Rows from block 2 of the image encoder of a small contrastive image-text model, named by matrix and row number. Rows with one number belong to one neuron. Each number is 50 + 15 x the weight over its row's rms, rounded and kept within 0 to 99. All counts start at 0.
After each neuron's rows are labels from the 100 images, of 14976, where the neuron reaches its highest value: "colour at peak" is the nearest of a few named colours to the mean colour under the peak; "responds to" is what is common among them. Only what is clearly more common there than usual is listed. The data: rendered scenes of toy objects such as cars, trees, mugs and chairs.
# fc1: MLP up (encoder.blocks.2.mlp.fc1.weight, 1024x256), inputs 104-155
# fc2: MLP down (encoder.blocks.2.mlp.fc2.weight, 256x1024, transposed), outputs 104-155

fc1.474:54 26 29 53 58 53 55 75 29 57 20 29 46 33 38 14 38 33 69 57 50 52 45 38 77 76 51 77 64 22 48 43 43 74 52 32 40 68 32 39 43 32 32 11 59 45 50 42 64 49 24 71
fc2.474:73 78 43 49 43 23 52 30 27 27 39 47 57 84 30 54 48 73 55 56 57 58 50 45 22 51 27 31 43 45 41 71 45 24 48 73 61 42 75 20 75 50 66 59 59 70 39 55 55 57 52 33
colour at peak: grey
responds to: yellow object

fc1.508:30 51 53 53 60 55 70 46 18 28 37 57 69 65 64 60 11 67 62 55 24 76 72 75 40 45 47 59 44 49 48 72 79 52 56 37 67 27 44 57 54 45 53 57 46 52 66 65 53 34 65 15
fc2.508:81 41 55 55 44 58 34 17 83 51 52 43 20 39 55 54 72 50 57 88 53 28 58 35 64 53 66 47 36 68 54 37 38 40 45 52 51 38 60 67 68 30 44 45 48 41 55 34 50 56 26 53
colour at peak: purple
responds to: green object

fc1.346:38 59 46 58 52 56 58 83 62 52 61 56 58 65 37 28 62 58 60 60 19 97 61 47 60 35 32 59 53 48 58 62 34 42 63 54 53 54 63 20 46 74 66 53 27 15 65 44 37 36 49 70
fc2.346:46 54 45 31 43 27 33 25 46 55 47 50 50 58 43 53 55 47 52 64 44 09 60 52 60 60 50 47 47 47 52 24 51 34 60 45 43 36 26 49 43 34 40 41 72 72 24 37 73 56 42 50
colour at peak: blue
responds to: blue object; its colour: blue

fc1.221:31 45 57 50 33 49 71 36 65 47 51 60 60 67 17 52 14 38 54 58 40 36 45 39 52 55 62 72 50 50 42 33 32 18 35 38 47 43 51 56 19 43 51 50 49 53 41 77 46 62 14 70
fc2.221:32 42 49 46 61 50 41 50 60 39 37 61 68 33 72 57 51 30 57 61 61 51 33 36 63 42 48 34 75 59 64 71 60 88 67 55 30 25 47 41 52 35 44 51 49 59 44 44 49 58 76 59
colour at peak: pink
responds to: red object; its colour: red

fc1.66:71 55 50 74 47 69 70 48 52 50 59 46 53 54 43 70 71 51 60 64 51 51 30 42 42 83 53 49 50 65 73 72 43 23 40 65 44 33 46 13 55 85 36 41 38 42 41 45 56 58 65 53
fc2.66:47 60 52 61 51 79 32 29 73 60 57 75 53 63 31 18 44 59 59 63 41 64 51 48 62 30 68 45 71 59 26 26 58 90 70 49 31 40 41 31 65 43 62 52 33 55 36 41 50 63 78 95
colour at peak: grey
responds to: blue object; its colour: blue

fc1.646:55 80 44 36 43 59 47 41 22 66 49 64 36 47 52 62 51 45 51 78 42 33 36 61 41 59 74 53 75 41 38 55 56 62 31 36 50 41 42 74 32 39 17 28 47 52 49 48 34 38 76 38
fc2.646:68 55 59 43 74 17 56 37 32 31 63 48 38 49 71 58 46 63 50 36 54 23 50 41 79 74 16 41 40 73 55 51 71 34 51 50 72 41 50 48 64 47 91 53 59 41 38 63 74 38 38 74
colour at peak: green
responds to: count: three; green object

fc1.387:31 42 35 25 38 62 52 80 40 52 18 47 65 58 65 45 70 31 46 40 41 25 60 63 70 42 36 56 48 61 52 63 76 33 72 28 71 19 55 51 67 44 58 66 66 11 73 37 56 40 42 54
fc2.387:60 89 65 57 42 46 39 48 70 47 52 70 48 26 63 63 39 65 41 38 61 42 66 54 33 48 44 81 36 61 41 83 28 38 80 64 32 84 61 65 69 47 43 36 66 60 36 72 34 38 36 60
colour at peak: purple
responds to: green object

fc1.615:32 68 75 67 59 36 26 85 26 53 50 42 23 18 71 63 56 64 56 74 75 43 67 45 45 67 52 68 14 33 43 57 54 58 61 29 51 47 64 42 58 57 57 46 80 49 45 21 51 57 53 50
fc2.615:16 58 34 55 30 76 45 34 65 62 38 33 63 40 58 55 36 59 66 70 24 93 35 44 45 44 50 49 80 79 53 34 54 62 43 40 47 45 65 35 63 39 70 53 36 49 49 44 57 28 52 50
colour at peak: red
responds to: red object; its colour: red

fc1.616:18 54 51 58 48 18 26 45 18 46 24 52 44 65 37 57 50 54 39 51 81 22 45 50 61 52 56 82 34 37 40 42 28 35 41 60 45 64 65 39 62 55 35 67 54 43 37 53 50 59 54 43
fc2.616:69 63 45 44 45 74 50 47 57 48 54 80 57 27 66 47 64 67 70 63 42 78 52 62 37 47 71 47 69 29 53 54 96 63 63 60 30 35 44 82 51 50 75 37 51 55 35 31 47 48 66 58
colour at peak: red
responds to: light from behind the camera; red object; its colour: red; orange object

fc1.360:65 58 34 58 32 47 57 62 26 47 26 45 63 54 20 49 47 48 55 75 50 53 18 58 57 32 38 56 68 18 61 31 52 46 73 53 78 60 72 33 59 26 57 36 35 59 64 50 50 57 64 53
fc2.360:40 45 60 66 50 59 58 24 55 51 75 41 39 49 64 53 19 72 62 24 20 30 51 50 59 68 55 65 26 70 34 59 49 47 27 56 47 64 64 45 22 38 59 55 55 52 24 35 65 72 41 43
colour at peak: yellow
responds to: yellow object; its colour: yellow

fc1.649:37 52 35 62 63 45 43 72 12 53 35 53 52 58 69 51 48 43 29 33 50 47 48 25 60 49 77 33 33 31 38 60 44 44 50 48 40 65 58 38 48 50 41 25 54 33 54 51 55 31 49 44
fc2.649:39 62 53 54 50 50 74 21 29 43 45 58 44 51 32 77 55 53 85 66 38 53 72 60 46 47 33 47 56 70 32 37 54 57 53 35 49 13 16 57 40 53 68 40 66 40 47 54 49 65 50 32
colour at peak: purple
responds to: red object; purple object; its colour: red; its colour: purple

fc1.596:50 71 54 79 68 31 41 32 57 62 36 51 64 46 84 32 35 62 47 33 69 63 51 52 75 61 84 53 35 57 43 42 46 60 81 44 49 70 48 60 54 67 73 30 51 55 32 42 69 47 45 52
fc2.596:55 32 18 28 39 42 56 43 44 40 24 20 38 35 36 61 75 53 52 66 44 43 56 25 51 45 52 53 52 36 70 65 79 38 58 59 76 49 47 59 55 39 45 84 50 42 63 52 39 53 50 48
colour at peak: brown
responds to: pink object

fc1.530:75 38 61 53 29 63 47 30 63 29 49 74 71 34 57 46 40 39 23 56 30 37 33 40 56 47 50 68 22 40 56 54 62 32 58 79 48 60 58 10 50 18 65 64 61 63 58 54 75 38 38 43
fc2.530:29 29 62 56 44 39 34 65 37 60 50 40 40 72 77 46 29 47 67 41 46 71 24 55 53 57 66 63 69 42 45 80 66 69 44 49 61 68 38 78 45 52 32 48 35 37 50 46 50 51 78 42
colour at peak: pink
responds to: green object

fc1.334:33 31 50 26 41 70 66 77 68 65 38 22 27 34 59 35 83 74 62 67 54 32 36 37 61 29 38 30 27 63 57 54 23 54 59 38 76 39 69 76 31 54 38 28 71 28 61 34 56 17 50 55
fc2.334:40 39 32 65 40 18 60 48 46 63 44 51 55 47 67 61 62 28 57 29 72 27 56 40 19 96 19 47 63 33 86 36 51 39 55 52 54 52 50 54 55 30 41 56 39 41 50 58 26 39 23 52
colour at peak: black
responds to: blue object; its colour: blue

fc1.593:55 30 52 82 58 69 24 38 43 31 33 59 35 20 61 66 43 56 52 64 26 56 75 62 62 43 58 27 51 48 59 51 39 66 60 60 57 36 84 40 43 48 60 46 54 64 50 58 71 37 79 93
fc2.593:14 58 58 42 68 49 43 67 57 57 16 44 63 54 55 41 40 54 52 29 61 50 30 34 51 50 33 56 44 62 37 40 44 48 35 50 20 44 43 57 50 55 18 58 39 51 69 51 42 59 14 30
colour at peak: grey
responds to: red object; its colour: red

fc1.150:61 48 59 08 36 47 53 61 49 58 35 39 45 63 42 39 41 36 34 34 25 35 47 43 43 41 30 78 31 65 40 19 44 46 52 26 74 57 31 61 44 38 69 65 63 35 37 62 47 55 51 74
fc2.150:78 67 50 83 36 55 48 33 40 26 89 42 51 51 54 53 60 58 70 62 59 86 50 39 54 67 57 21 40 51 59 56 76 58 50 62 38 56 55 42 77 40 43 38 32 62 47 27 37 48 48 49
colour at peak: blue
responds to: blue object

fc1.82:53 29 42 52 65 73 68 22 54 54 41 59 31 49 41 27 41 32 23 33 51 51 27 46 59 22 61 47 40 67 75 59 59 34 49 57 37 24 56 42 67 63 57 44 53 59 28 48 41 30 66 22
fc2.82:44 57 21 39 19 43 41 38 53 61 73 36 36 37 67 69 48 62 63 68 40 37 55 38 65 51 36 82 60 49 22 48 27 56 65 44 36 67 35 46 49 37 62 60 37 15 72 55 25 41 55 65
colour at peak: blue
responds to: blue object; light from behind the camera; its colour: blue

fc1.93:26 36 50 41 69 64 47 28 48 58 41 84 83 18 34 44 28 44 48 27 36 59 45 48 46 40 59 19 51 43 68 27 12 32 61 42 68 17 64 68 50 44 51 54 43 43 61 37 40 29 47 52
fc2.93:49 91 66 59 60 62 78 66 64 51 71 37 36 58 57 40 47 56 59 53 55 55 61 45 57 41 61 70 38 52 53 71 74 36 77 30 48 59 41 38 43 46 38 70 68 47 46 29 54 36 39 58
colour at peak: cyan
responds to: teal object; its colour: teal

fc1.525:44 49 43 60 65 61 32 48 49 52 63 36 56 68 50 56 27 67 45 45 49 58 67 17 39 60 67 62 46 61 41 46 65 08 25 41 28 51 71 42 61 33 84 36 39 57 59 58 55 14 53 28
fc2.525:40 69 63 29 52 45 54 72 08 38 27 58 46 31 58 30 67 58 60 74 41 49 34 89 53 54 37 31 54 16 44 67 15 61 39 45 79 55 35 57 28 23 31 52 55 51 46 49 51 55 44 55
colour at peak: white
responds to: count: three

fc1.337:21 66 74 47 45 68 64 60 49 38 56 63 55 36 26 49 31 60 33 76 54 27 75 60 34 81 53 48 47 36 60 42 51 54 32 61 49 52 63 43 47 59 59 45 51 45 70 39 35 48 73 48
fc2.337:67 71 34 40 47 39 76 45 42 57 65 41 47 39 49 62 47 49 53 46 66 70 43 44 50 28 58 42 57 69 48 55 47 81 47 46 60 38 37 59 29 32 66 49 38 69 39 46 62 40 42 55
colour at peak: purple
responds to: green object; its colour: green

fc1.44:50 43 40 29 61 65 66 49 48 28 23 51 52 71 48 46 49 63 32 58 15 17 42 56 61 33 50 53 55 36 45 46 52 54 54 66 12 41 57 67 39 35 88 61 57 33 30 50 55 14 73 50
fc2.44:18 50 92 67 58 64 31 34 47 52 45 43 61 34 46 53 48 54 73 29 36 55 39 28 30 26 58 51 53 67 63 58 41 57 37 58 35 45 61 59 43 42 34 17 58 59 54 50 46 57 39 40
colour at peak: grey
responds to: blue object; its colour: blue

fc1.697:37 52 44 40 61 60 27 37 61 30 45 38 79 58 54 52 24 46 71 32 39 43 72 47 67 48 27 38 54 55 72 48 34 17 58 55 45 53 66 30 46 46 44 66 54 55 35 75 53 37 52 32
fc2.697:75 54 56 86 55 55 65 46 57 53 63 40 28 26 39 62 63 61 52 58 63 19 23 56 90 36 87 52 50 52 58 38 83 59 65 46 61 46 31 65 47 35 29 42 54 19 17 36 65 57 57 37
colour at peak: blue
responds to: blue object; its colour: blue

fc1.723:54 39 85 43 69 43 46 59 49 50 37 70 65 57 58 48 81 70 27 70 63 43 56 41 29 75 60 72 66 45 39 36 39 79 37 37 58 58 43 45 51 61 39 71 51 56 55 66 50 50 71 51
fc2.723:57 67 51 48 37 37 60 51 44 49 47 48 44 52 55 65 41 59 66 47 47 38 43 67 70 29 56 32 42 68 70 45 46 60 49 65 46 51 57 60 17 54 41 48 30 40 40 34 63 78 61 49
colour at peak: green
responds to: green object; its colour: green

fc1.415:52 39 44 72 28 69 58 31 35 56 58 24 63 44 67 52 60 33 39 59 39 42 37 43 74 43 41 48 52 52 51 53 65 62 27 67 33 33 41 37 09 36 54 52 62 20 53 62 58 43 64 35
fc2.415:49 45 48 40 67 64 64 84 79 21 52 53 43 59 43 70 58 46 54 45 59 86 58 69 47 51 43 52 64 52 26 64 53 66 56 69 39 47 74 46 66 31 67 55 66 56 63 56 62 40 48 27
colour at peak: blue
responds to: blue object; its colour: blue

fc1.737:62 43 74 71 38 53 32 72 27 68 48 70 41 61 54 71 42 67 57 49 45 30 45 25 38 50 83 49 40 84 48 28 39 35 52 19 54 50 20 66 44 74 67 24 58 26 58 53 56 46 38 27
fc2.737:70 64 32 30 36 63 50 47 38 53 47 34 43 66 55 27 59 34 56 18 62 40 40 39 60 63 58 57 47 31 41 49 44 35 41 57 39 41 56 41 63 27 41 70 54 64 67 51 51 70 50 52
colour at peak: pink
responds to: black object; hammer

fc1.752:50 48 55 48 70 49 36 29 63 60 32 47 40 31 49 99 58 46 44 55 45 50 56 24 54 51 78 55 51 43 46 64 78 53 64 39 59 55 42 59 75 57 69 59 72 50 62 67 53 19 37 45
fc2.752:40 53 60 15 58 53 56 43 24 47 49 42 41 49 66 20 55 18 47 37 65 36 47 83 51 50 39 46 63 69 57 65 28 73 57 58 67 49 47 36 40 44 51 42 43 55 37 68 42 41 63 39
colour at peak: grey
responds to: white object; its colour: white

fc1.655:57 50 62 47 54 42 24 61 47 62 57 71 38 49 26 52 78 43 38 25 54 33 30 34 67 55 26 43 58 65 42 52 56 44 54 47 43 42 55 42 36 38 41 35 66 47 36 47 38 59 57 33
fc2.655:56 56 57 40 41 71 71 61 82 28 55 18 55 52 61 81 46 64 73 72 70 93 92 36 56 66 69 60 64 53 40 52 50 52 49 51 65 27 41 59 42 44 58 77 39 57 53 35 47 24 55 35
colour at peak: red
responds to: red object; orange object; its colour: red

fc1.167:47 35 58 73 67 44 59 47 39 49 52 56 42 57 48 33 57 31 40 35 36 57 43 59 37 23 42 44 68 53 37 41 45 58 64 54 53 22 70 70 61 50 38 60 45 36 43 19 49 61 26 58
fc2.167:61 52 44 57 73 28 66 72 62 57 57 59 23 59 39 50 60 80 60 70 42 70 59 34 46 51 44 41 57 71 48 53 43 51 68 70 55 79 32 60 18 46 70 42 67 63 45 75 27 53 42 27
colour at peak: green
responds to: purple object; red object

fc1.671:31 56 63 33 13 40 53 53 28 47 60 52 78 23 51 55 39 19 61 32 67 68 76 56 36 69 32 60 71 54 48 42 53 47 43 10 39 41 38 47 39 62 43 83 23 44 48 65 65 45 50 58
fc2.671:65 59 52 53 55 37 48 41 45 58 52 59 38 48 84 42 41 62 36 57 62 27 55 54 62 63 49 42 37 62 44 75 36 37 56 44 56 63 67 30 63 41 68 42 52 57 37 45 39 25 47 65
colour at peak: purple
responds to: yellow object

fc1.617:52 25 29 59 51 34 42 27 44 46 14 62 78 48 73 59 45 62 62 53 57 41 53 61 67 53 60 72 54 46 41 62 66 40 43 40 59 16 52 63 38 45 42 37 54 71 20 24 62 62 65 44
fc2.617:42 37 55 44 43 65 29 51 79 58 65 42 42 47 60 82 87 39 37 46 68 57 35 61 56 26 52 33 53 38 75 54 62 43 19 27 69 44 53 38 55 76 68 30 44 41 41 57 42 36 36 68
colour at peak: pink
responds to: candle

fc1.267:72 28 28 29 47 38 37 66 39 69 75 41 51 50 65 58 85 57 72 08 69 53 40 37 58 32 67 54 34 42 44 65 51 25 57 81 40 80 64 59 67 52 44 55 40 54 39 30 45 73 34 33
fc2.267:49 38 79 60 54 45 70 41 43 65 10 31 56 51 52 68 66 39 40 89 37 29 47 40 24 59 52 64 55 32 55 60 54 58 58 58 49 71 26 38 29 61 52 34 51 28 47 42 51 30 52 49
colour at peak: green
responds to: purple object; its colour: purple

fc1.178:34 67 38 61 31 29 58 63 47 38 45 82 70 54 74 38 04 25 56 68 52 51 55 80 56 32 55 52 66 45 13 40 74 76 47 56 81 36 50 45 63 40 72 52 32 56 62 59 64 52 46 35
fc2.178:51 10 52 53 45 57 32 39 22 82 51 43 54 63 60 70 69 44 45 82 53 15 44 31 17 93 58 54 68 58 44 52 60 36 37 56 34 57 41 45 26 49 35 48 39 45 59 33 33 40 35 73
colour at peak: purple
responds to: yellow object; orange object; its colour: yellow

fc1.189:64 17 81 60 29 30 57 33 62 85 56 63 68 34 77 40 55 55 63 33 59 28 74 60 66 57 69 51 53 54 84 69 40 65 73 49 70 42 59 56 52 44 68 50 49 61 66 66 35 66 80 47
fc2.189:21 50 33 34 40 79 55 24 37 69 19 35 58 15 44 54 43 68 44 66 61 56 50 41 44 60 25 55 64 44 63 39 54 61 59 37 44 50 31 52 50 54 61 39 55 59 37 27 49 52 23 69
colour at peak: green
responds to: green object

fc1.254:52 70 75 24 70 25 34 48 50 45 53 33 37 45 83 45 37 34 37 29 47 65 41 50 50 48 40 44 40 39 59 57 37 39 61 45 51 51 37 32 62 51 77 39 59 45 61 55 66 52 65 75
fc2.254:67 29 33 42 56 58 64 41 51 51 40 84 48 69 53 23 69 66 33 80 40 25 68 42 46 75 24 73 44 41 50 47 68 62 58 72 54 54 79 49 35 47 45 82 53 38 44 30 30 49 33 58
colour at peak: blue
responds to: count: three; blue object

fc1.228:64 58 44 52 82 38 50 63 40 54 63 31 49 51 56 37 60 64 26 49 66 66 38 21 38 65 67 63 17 47 60 62 46 55 59 60 42 41 42 69 47 93 53 35 36 48 58 46 41 43 46 57
fc2.228:56 58 42 56 49 44 88 29 62 74 58 48 45 40 60 74 34 56 40 31 54 68 70 72 84 25 40 24 60 49 47 34 33 64 74 39 55 40 39 62 45 26 71 77 68 43 77 59 39 45 43 67
colour at peak: orange
responds to: orange object; light from behind the camera; its colour: orange

fc1.393:66 52 73 54 39 51 73 34 37 67 59 37 70 66 58 54 92 49 40 54 54 64 67 40 33 47 64 44 55 63 56 71 48 62 24 29 53 53 86 67 56 52 61 58 51 74 42 33 74 55 49 55
fc2.393:40 70 51 53 53 23 36 56 40 31 37 70 34 21 38 12 43 42 57 59 42 19 36 48 75 62 43 53 70 51 41 57 50 28 63 53 69 52 40 55 63 66 55 40 38 54 62 39 28 57 45 51
colour at peak: brown
responds to: yellow object; its colour: yellow

fc1.151:37 45 42 72 22 12 45 52 29 65 25 68 66 66 24 26 51 46 83 36 16 48 07 79 52 43 26 48 67 31 72 55 35 45 59 31 26 52 60 39 55 57 51 59 66 67 40 36 47 85 27 52
fc2.151:42 54 12 29 42 48 79 68 89 33 48 68 51 54 42 52 49 58 47 75 39 42 58 51 54 20 68 61 67 65 28 52 58 50 50 69 65 33 26 31 48 35 30 27 38 40 60 24 44 24 43 38
colour at peak: orange
responds to: yellow object; orange object; its colour: yellow; its colour: orange

fc1.578:59 21 49 66 22 50 55 32 53 49 26 50 31 50 31 71 60 25 32 50 48 63 38 47 44 28 40 50 31 55 50 59 48 45 22 51 13 37 38 50 68 54 73 53 39 53 49 57 34 43 29 25
fc2.578:59 75 22 46 46 48 39 54 46 36 58 54 53 55 83 40 45 61 56 48 29 58 38 68 33 56 61 61 71 77 24 59 81 56 46 18 53 65 57 27 74 62 63 40 36 43 51 47 17 38 25 66
colour at peak: purple
responds to: purple object; its colour: purple; light from behind the camera

fc1.342:62 45 55 26 52 37 64 40 71 23 40 47 66 61 75 53 55 41 68 46 15 64 37 63 60 37 32 31 58 36 59 65 09 65 69 40 32 12 64 25 47 13 42 39 42 45 73 36 49 54 65 72
fc2.342:42 44 45 49 49 41 31 34 55 69 42 57 35 58 50 41 42 37 19 51 79 42 46 49 69 71 76 83 42 60 32 60 59 60 39 59 52 67 43 74 73 58 66 42 59 46 40 39 54 50 30 45
colour at peak: green
responds to: teal object; its colour: teal

fc1.386:85 53 56 37 76 41 35 24 43 77 35 35 99 43 57 40 46 20 40 24 72 45 44 52 58 45 35 38 68 59 69 41 56 28 61 49 50 36 64 57 25 54 42 40 43 36 48 75 34 51 28 32
fc2.386:31 48 46 43 37 58 69 85 63 46 51 70 34 47 43 66 57 80 59 63 40 45 86 36 43 80 61 55 46 58 36 47 43 66 45 40 45 49 89 48 32 47 63 39 59 44 47 36 57 35 42 41
colour at peak: grey
responds to: ladder

fc1.50:41 60 36 70 61 58 39 59 35 44 65 67 34 37 13 52 44 39 42 39 61 54 67 50 61 33 56 24 47 41 60 57 67 67 47 49 42 61 40 39 51 62 66 61 69 59 57 49 54 47 44 50
fc2.50:29 44 53 42 45 36 48 28 60 64 23 60 71 56 65 33 32 49 36 61 21 62 36 69 53 51 53 25 35 48 53 61 50 17 68 70 20 59 40 52 49 49 54 42 67 64 49 57 63 58 39 62
colour at peak: brown
responds to: count: three; green object

fc1.389:49 39 55 55 60 45 48 28 52 75 35 59 34 38 53 41 69 70 57 22 50 57 56 80 27 73 56 78 49 66 46 54 46 66 54 63 54 62 38 47 58 56 59 47 34 43 36 36 55 66 35 45
fc2.389:32 66 78 73 45 46 42 48 33 51 60 36 63 42 29 50 59 63 35 43 31 50 30 27 69 20 32 39 45 62 62 54 38 42 47 53 54 36 81 69 40 46 48 69 40 26 45 62 50 46 42 67
colour at peak: yellow
responds to: yellow object; its colour: yellow

fc1.121:91 49 60 08 42 62 38 59 43 24 43 49 52 53 46 44 31 56 51 62 23 41 82 43 37 48 57 51 66 57 38 23 48 42 24 60 56 66 26 59 36 45 53 22 44 33 43 48 69 48 47 54
fc2.121:34 41 60 67 37 63 63 46 46 63 42 56 74 53 57 21 59 28 52 37 48 55 11 47 64 44 58 43 37 57 62 59 38 63 58 53 77 37 86 46 10 44 61 60 66 55 19 33 62 57 49 64
colour at peak: white
responds to: count: three; blue object

fc1.308:48 64 46 41 68 37 38 42 50 43 78 23 60 72 37 57 34 69 60 61 33 40 50 85 44 76 47 59 48 59 43 61 45 37 42 54 71 72 48 59 65 59 53 61 29 48 36 64 41 42 51 75
fc2.308:39 26 76 46 59 49 65 45 62 55 29 33 50 56 42 72 67 21 47 30 40 42 49 45 62 32 32 12 74 53 52 49 24 39 63 61 49 43 47 63 44 21 69 47 47 62 61 36 13 34 43 32
colour at peak: green
responds to: green object; its colour: green

fc1.288:38 25 53 63 70 58 40 57 50 35 47 39 51 31 38 37 29 27 68 24 37 53 65 49 40 42 33 48 57 32 61 65 58 60 40 45 80 70 27 40 29 64 22 48 14 46 64 36 35 27 48 56
fc2.288:53 62 27 31 38 59 40 52 41 75 64 40 57 84 59 25 41 53 49 62 33 36 31 47 48 72 61 65 53 77 70 57 37 35 63 57 65 36 39 74 45 53 60 60 69 56 49 56 61 47 44 67
colour at peak: cyan
responds to: teal object; its colour: teal